A small contrastive image-text model, trained from scratch.
Model: 10.5M parameters, 48-pixel images, encoder arch resnet, encoder norm batchnorm, encoder activation relu, encoder depths [2, 3, 4, 2], encoder widths [48, 80, 144, 256], text encoder width 256, text encoder layers 6, text encoder norm layernorm.
Training: muon at rate 0.027, 15900 steps, batches of 512.
Data: trained on made-up waving flags, 195000 training examples, 41.7 epochs.
Rows from block 3 of the image encoder of a small contrastive image-text model, named by matrix and row number. Rows with one number belong to one channel. Each number is 200 + 40 x the weight over its row's rms, rounded and kept within 0 to 999. All counts start at 0. After the name is the row's rms in percent of the matrix's.
After each channel's rows are labels from the 100 images, of 14848, where the channel reaches its highest value: "colour at peak" is the nearest of a few named colours to the mean colour under the peak. Only what is clearly more common there than usual is listed. The data: made-up waving flags. In brackets: how many of the 100.
# convs0: first 3x3 conv (encoder.blocks.3.convs.0.weight, 80x80x3x3, each kernel summed), inputs 0-79
# convs1: second 3x3 conv (encoder.blocks.3.convs.1.weight, 80x80x3x3, transposed, each kernel summed), outputs 0-79

convs0.62,101,193,127,261,143,144,189,134,193,146,258,204,208,186,68,208,197,229,103,147,169,131,216,210,224,173,169,137,185,198,128,225,200,248,167,139,204,147,167,205,199,245,158,217,189,217,183,161,163,188,196,210,209,221,185,249,152,192,225,186,167,187,149,216,198,197,233,198,141,193,135,168,211,199,158,169,199,199,144,122,234
convs1.62,084,243,272,236,207,233,204,229,200,204,228,246,199,204,354,198,187,269,189,257,235,224,170,172,175,258,268,193,207,160,258,244,184,263,140,239,159,169,170,209,124,199,192,186,211,168,237,164,261,226,181,165,178,217,239,163,271,205,201,184,261,211,213,144,217,180,239,173,221,117,183,179,246,152,236,197,179,211,233,205,192
colour at peak: red (36)

convs0.56,061,163,179,227,176,168,204,228,74,246,123,164,211,210,192,201,126,219,271,195,238,218,204,187,221,232,212,309,234,176,239,175,221,178,134,186,241,249,189,126,165,215,208,254,195,241,218,168,202,188,181,153,210,185,210,136,176,223,125,182,262,206,145,183,215,217,220,258,180,181,145,256,207,216,126,135,198,162,203,215,211
convs1.56,096,273,194,219,215,176,231,243,246,201,233,123,240,146,292,232,186,234,184,189,197,190,160,129,191,199,257,210,196,141,106,151,142,145,226,166,160,214,186,206,200,163,234,254,163,201,205,224,167,190,207,247,233,174,124,113,241,226,199,178,155,154,250,236,155,158,194,258,183,187,160,147,200,224,135,198,209,199,163,180,253
colour at peak: green (32)

convs0.70,088,238,158,140,163,139,220,162,196,130,213,205,138,229,196,235,208,201,191,169,235,149,198,201,182,191,199,154,122,206,248,215,205,182,185,175,196,104,208,140,194,239,180,173,172,221,187,161,244,268,166,200,196,159,228,212,167,249,145,196,209,277,176,242,124,199,139,227,192,204,194,200,202,280,245,176,220,142,219,127,316
convs1.70,081,196,227,230,195,167,181,174,179,194,200,211,208,212,175,115,187,186,128,239,266,287,198,243,253,192,265,189,162,240,195,136,174,231,154,274,186,301,186,233,221,169,243,158,193,136,179,172,200,279,173,219,175,272,227,153,224,208,171,194,172,210,183,168,269,239,236,110,169,212,176,213,266,225,199,170,260,232,213,196,234
colour at peak: pink (30)

convs0.73,062,195,219,148,153,230,190,145,208,168,197,248,247,248,223,205,209,214,189,198,157,114,159,161,158,226,221,185,241,214,174,155,201,272,111,171,179,170,157,202,189,253,184,261,237,172,230,118,191,240,130,244,196,185,178,109,200,171,202,173,166,172,246,167,199,239,168,302,166,201,203,224,194,224,115,147,255,171,184,219,243
convs1.73,106,241,185,234,232,130,180,168,290,154,212,143,228,168,220,221,180,145,224,287,215,184,192,172,172,213,161,233,235,221,214,255,121,183,206,264,147,191,174,166,197,193,248,135,138,166,214,115,267,185,134,172,153,153,201,207,235,186,201,236,252,191,103,209,159,196,196,170,221,171,156,239,208,163,158,224,217,214,237,158,241
colour at peak: grey (63)

convs0.9,209,185,174,174,202,186,235,180,194,209,170,206,207,152,157,255,176,192,217,185,192,244,184,237,177,271,224,238,180,186,251,223,201,159,208,188,106,184,161,149,169,199,224,187,226,198,189,141,193,197,143,307,140,170,220,182,113,240,179,272,223,192,182,249,214,240,179,272,152,233,309,192,211,193,199,260,193,99,265,201,199
convs1.9,137,220,173,168,188,194,191,200,193,205,164,208,198,181,151,209,160,185,234,151,214,178,117,137,208,149,179,150,265,179,160,156,186,219,192,197,142,216,199,201,180,200,137,220,181,184,164,170,151,182,126,111,111,261,215,157,127,140,143,159,112,195,163,200,184,205,237,191,121,189,224,247,183,196,262,186,168,109,169,211,209
colour at peak: purple (96)

convs0.57,090,236,106,201,276,193,195,155,177,199,186,194,262,168,234,230,209,216,54,215,156,195,240,197,211,165,136,77,199,187,175,160,137,174,209,214,207,216,182,187,145,203,161,222,187,177,218,186,290,180,166,154,216,230,187,222,183,249,282,159,179,202,200,237,192,177,216,190,174,144,164,201,186,162,230,144,167,164,215,186,225
convs1.57,081,204,183,224,272,232,239,180,175,258,235,256,221,206,197,197,219,227,90,177,244,262,118,273,225,258,248,161,171,203,179,150,193,167,250,207,234,165,232,218,221,233,181,145,170,225,176,235,182,167,143,238,208,264,178,251,231,151,215,240,174,240,209,197,239,136,250,188,171,240,175,159,230,175,215,163,285,157,247,246,229
colour at peak: yellow (37)

convs0.5,144,177,158,199,210,183,140,185,178,184,206,207,161,163,188,289,208,208,182,169,144,261,190,202,234,282,234,140,220,178,198,126,215,104,177,138,152,198,191,110,171,208,210,170,183,201,177,283,184,117,289,176,232,198,168,186,256,225,224,225,198,262,216,146,190,159,235,278,238,209,188,212,197,231,191,203,177,129,217,194,179
convs1.5,095,165,111,188,228,163,177,208,210,227,171,159,227,192,175,152,188,128,256,185,195,188,164,148,197,137,165,115,266,190,169,225,143,173,183,174,182,176,170,194,165,208,188,186,177,176,203,115,209,120,207,184,161,239,163,219,173,178,151,198,206,193,215,180,220,120,162,156,221,175,128,242,226,123,274,174,176,133,169,222,286
colour at peak: brown (47); white (35)

convs0.46,072,156,155,234,283,111,215,112,203,205,205,229,217,193,110,166,173,205,249,136,190,133,171,142,193,252,184,134,136,188,197,223,214,248,181,175,171,163,170,151,178,150,211,217,105,181,211,224,174,191,183,200,156,197,205,169,181,182,200,204,187,321,131,172,179,181,226,174,166,179,227,190,144,224,162,234,193,186,176,166,169
convs1.46,088,178,220,255,244,162,210,218,170,155,225,119,237,229,243,277,213,260,179,236,172,226,222,181,211,227,223,229,234,190,120,170,176,189,199,225,198,232,158,158,173,251,210,267,144,170,199,163,252,210,225,233,181,158,319,126,166,207,180,125,289,149,248,231,184,173,181,215,231,211,173,261,218,239,180,187,149,172,193,248,198
colour at peak: black (45)

convs0.44,085,179,204,132,168,191,228,218,177,208,114,144,109,213,175,224,140,185,95,164,265,103,195,241,202,191,200,75,181,199,190,164,194,129,174,187,157,183,244,180,195,130,187,177,178,158,201,234,224,176,232,151,196,230,213,199,209,203,115,198,198,209,153,244,128,212,243,152,200,191,198,197,174,188,170,194,210,215,249,197,179
convs1.44,095,175,150,176,142,221,198,189,164,159,212,188,186,244,281,201,185,164,123,166,201,197,157,177,179,235,203,169,195,168,256,235,240,213,278,142,131,260,236,241,187,172,176,227,200,230,162,162,224,164,210,189,209,163,223,255,205,219,226,209,193,176,300,160,279,137,207,196,193,260,158,88,272,170,248,165,168,197,204,174,172
colour at peak: green (61)

convs0.24,104,200,200,195,162,169,181,117,159,148,153,202,203,251,235,258,231,210,81,208,157,283,156,195,182,184,127,107,235,184,261,212,198,167,201,131,229,207,221,142,207,141,170,190,176,178,199,253,226,226,229,266,256,189,203,212,225,184,130,233,267,225,222,191,174,216,219,196,270,204,199,215,234,257,188,171,222,235,250,227,212
convs1.24,082,258,192,189,265,231,192,212,198,292,144,192,207,228,179,225,169,289,237,173,203,180,180,108,238,217,171,117,133,207,148,175,199,169,198,195,189,181,145,179,243,295,217,209,214,191,162,182,205,188,185,198,139,277,209,172,221,209,271,205,195,248,244,150,157,202,228,115,165,148,158,193,250,158,224,229,231,159,152,220,202
colour at peak: green (28)

convs0.15,197,302,174,211,182,195,227,168,199,197,194,208,218,72,189,252,267,191,211,182,236,223,220,191,211,205,250,177,162,202,172,166,203,210,286,163,170,234,195,193,152,199,175,190,175,184,192,264,248,175,271,162,216,185,190,329,182,203,163,126,162,196,174,134,218,231,196,229,259,165,161,218,194,171,171,194,215,214,112,251,183
convs1.15,133,124,155,185,251,201,166,178,191,217,213,171,215,162,186,224,110,165,236,179,145,200,230,226,212,183,143,154,230,165,208,179,170,192,164,185,195,212,163,190,187,230,229,165,195,150,174,169,134,178,177,158,291,253,136,77,171,201,182,162,156,226,223,160,155,254,176,172,138,178,200,205,155,192,283,236,185,149,175,115,187
colour at peak: blue (50)

convs0.23,079,152,128,183,196,115,191,213,101,206,181,136,229,190,215,175,143,184,140,187,193,118,191,206,183,174,182,52,245,168,175,202,189,157,170,140,157,185,142,188,117,233,182,201,158,174,230,209,235,156,168,154,163,213,213,201,183,185,157,193,174,206,163,197,172,173,166,145,159,190,163,183,191,167,203,202,186,121,160,198,172
convs1.23,110,213,318,183,208,187,173,217,210,184,254,237,266,202,183,184,268,208,195,199,222,253,208,131,232,253,238,224,204,263,230,164,189,215,239,191,248,181,180,196,238,215,171,187,176,260,200,215,232,168,165,290,180,133,203,229,222,213,180,178,270,229,212,203,204,124,211,209,247,246,183,210,154,239,208,202,251,229,318,167,293
colour at peak: pink (31); purple (27)

convs0.7,077,222,186,156,207,223,211,143,257,220,213,183,197,210,212,252,161,155,160,190,192,108,157,225,141,179,220,227,111,167,140,147,182,242,131,140,157,160,215,124,235,164,189,171,153,187,216,219,170,176,164,196,216,218,179,255,126,186,282,134,227,193,196,145,303,206,166,137,216,175,166,186,183,180,175,172,178,198,149,221,217
convs1.7,100,188,211,263,194,132,120,164,189,129,279,143,257,189,170,185,170,151,168,180,177,159,240,206,235,176,166,178,217,197,250,225,225,215,224,198,241,185,128,192,183,226,240,194,179,254,202,242,146,208,228,236,170,146,200,204,242,210,106,257,197,271,264,202,134,202,234,153,185,205,191,114,127,233,139,180,195,159,210,203,219
colour at peak: red (28)

convs0.13,102,223,132,250,219,317,193,107,179,173,183,225,155,183,192,170,168,178,232,209,241,198,174,211,237,165,216,194,144,199,167,185,157,297,188,149,222,95,270,197,207,133,137,150,222,191,215,137,170,164,189,210,188,238,221,257,198,216,177,213,232,151,223,199,315,192,180,173,181,215,243,211,208,182,232,207,181,221,180,178,226
convs1.13,142,244,240,201,274,166,206,232,190,203,137,205,231,173,208,209,215,162,204,249,137,172,206,198,95,187,136,126,278,165,196,200,172,226,195,159,162,188,227,120,185,162,168,155,134,139,200,234,210,202,161,207,182,153,161,211,169,140,220,128,209,191,155,176,158,155,193,195,201,153,211,181,213,183,76,150,205,153,209,160,182
colour at peak: blue (34)

convs0.49,057,200,147,181,205,169,210,263,216,210,220,189,212,183,98,176,166,165,172,202,253,60,164,196,219,206,204,227,153,184,180,238,223,123,261,160,243,193,240,208,141,140,184,219,253,188,215,194,150,177,195,200,208,260,194,205,262,175,200,195,173,213,178,158,138,175,146,165,177,207,238,232,238,206,194,162,149,191,105,290,212
convs1.49,104,177,182,241,241,122,264,153,199,163,160,225,283,201,257,181,238,254,262,239,187,109,210,152,239,160,220,207,259,264,193,273,180,212,194,300,213,232,140,194,146,153,206,189,191,206,204,229,229,196,207,228,164,146,243,208,224,252,192,140,245,212,277,196,203,233,187,217,172,192,193,184,170,209,152,173,229,242,202,127,170
colour at peak: blue (44)

convs0.31,079,204,253,211,139,303,225,225,211,202,126,171,131,173,184,166,221,248,339,189,148,209,197,176,157,154,206,249,149,221,172,211,179,263,149,253,271,209,224,221,183,188,189,181,226,203,134,219,133,250,236,164,182,209,264,257,169,196,193,248,257,213,200,202,258,211,195,220,167,219,200,212,187,174,138,199,232,244,218,188,182
convs1.31,071,93,177,129,164,187,188,217,277,184,156,281,200,200,180,152,204,252,167,234,191,160,209,190,168,235,204,169,263,184,195,270,174,176,180,166,190,237,184,219,231,160,163,124,200,177,206,180,146,232,235,179,224,146,217,174,152,264,206,184,50,251,227,174,220,223,200,162,190,174,197,167,147,246,200,176,216,155,173,199,172
colour at peak: blue (38)

convs0.42,080,202,173,353,254,182,179,174,100,159,233,201,188,257,212,210,181,233,160,157,183,246,169,158,191,143,226,137,106,220,173,200,167,296,235,213,194,245,192,235,190,142,162,193,242,183,181,203,220,167,201,258,189,204,155,165,173,172,223,202,163,134,256,163,225,185,203,177,144,213,251,182,200,185,237,213,157,192,177,217,212
convs1.42,104,249,159,281,247,135,263,214,197,129,221,192,271,200,210,189,251,144,243,209,162,125,157,212,191,236,204,175,307,154,240,165,187,237,176,125,247,215,232,172,183,151,243,143,197,284,122,208,176,199,176,252,190,156,200,213,204,207,205,219,159,219,147,200,127,185,200,198,213,201,186,157,196,235,150,209,215,202,248,162,169
colour at peak: purple (48)

convs0.52,093,168,261,206,135,135,197,255,193,190,295,206,180,149,180,168,196,195,284,179,205,139,179,206,144,194,239,248,117,192,158,187,270,183,255,226,160,198,199,220,127,157,191,223,226,185,219,229,198,141,160,198,186,158,196,171,191,213,276,283,203,124,194,169,175,143,224,144,175,156,216,171,193,168,172,195,186,136,209,152,156
convs1.52,079,196,224,253,199,197,191,233,221,175,222,164,310,253,245,295,230,169,172,237,167,139,265,166,168,216,250,278,211,168,192,267,194,178,138,232,184,149,212,153,211,241,235,198,171,177,194,180,237,131,247,198,270,171,172,208,172,114,195,203,206,216,183,218,149,134,193,169,238,159,249,195,203,194,176,197,173,293,237,218,203
colour at peak: brown (49)

convs0.28,126,185,183,208,199,193,215,201,193,228,213,238,189,144,176,227,208,171,191,244,193,221,208,211,205,163,171,209,156,215,174,303,174,232,216,247,146,218,193,217,163,200,258,229,194,165,194,130,171,188,105,219,158,202,186,186,151,155,202,194,178,149,181,177,255,214,146,172,161,210,333,170,269,320,201,301,186,164,189,169,237
convs1.28,166,175,208,201,193,216,184,181,220,201,187,229,219,200,169,202,231,223,176,160,150,157,173,210,168,211,208,205,196,191,186,93,197,204,199,194,182,165,282,194,222,180,233,167,179,202,186,193,258,232,150,184,113,222,164,192,163,217,231,251,234,154,236,197,214,220,196,218,165,181,414,204,148,286,218,256,197,216,204,201,166
colour at peak: orange (33)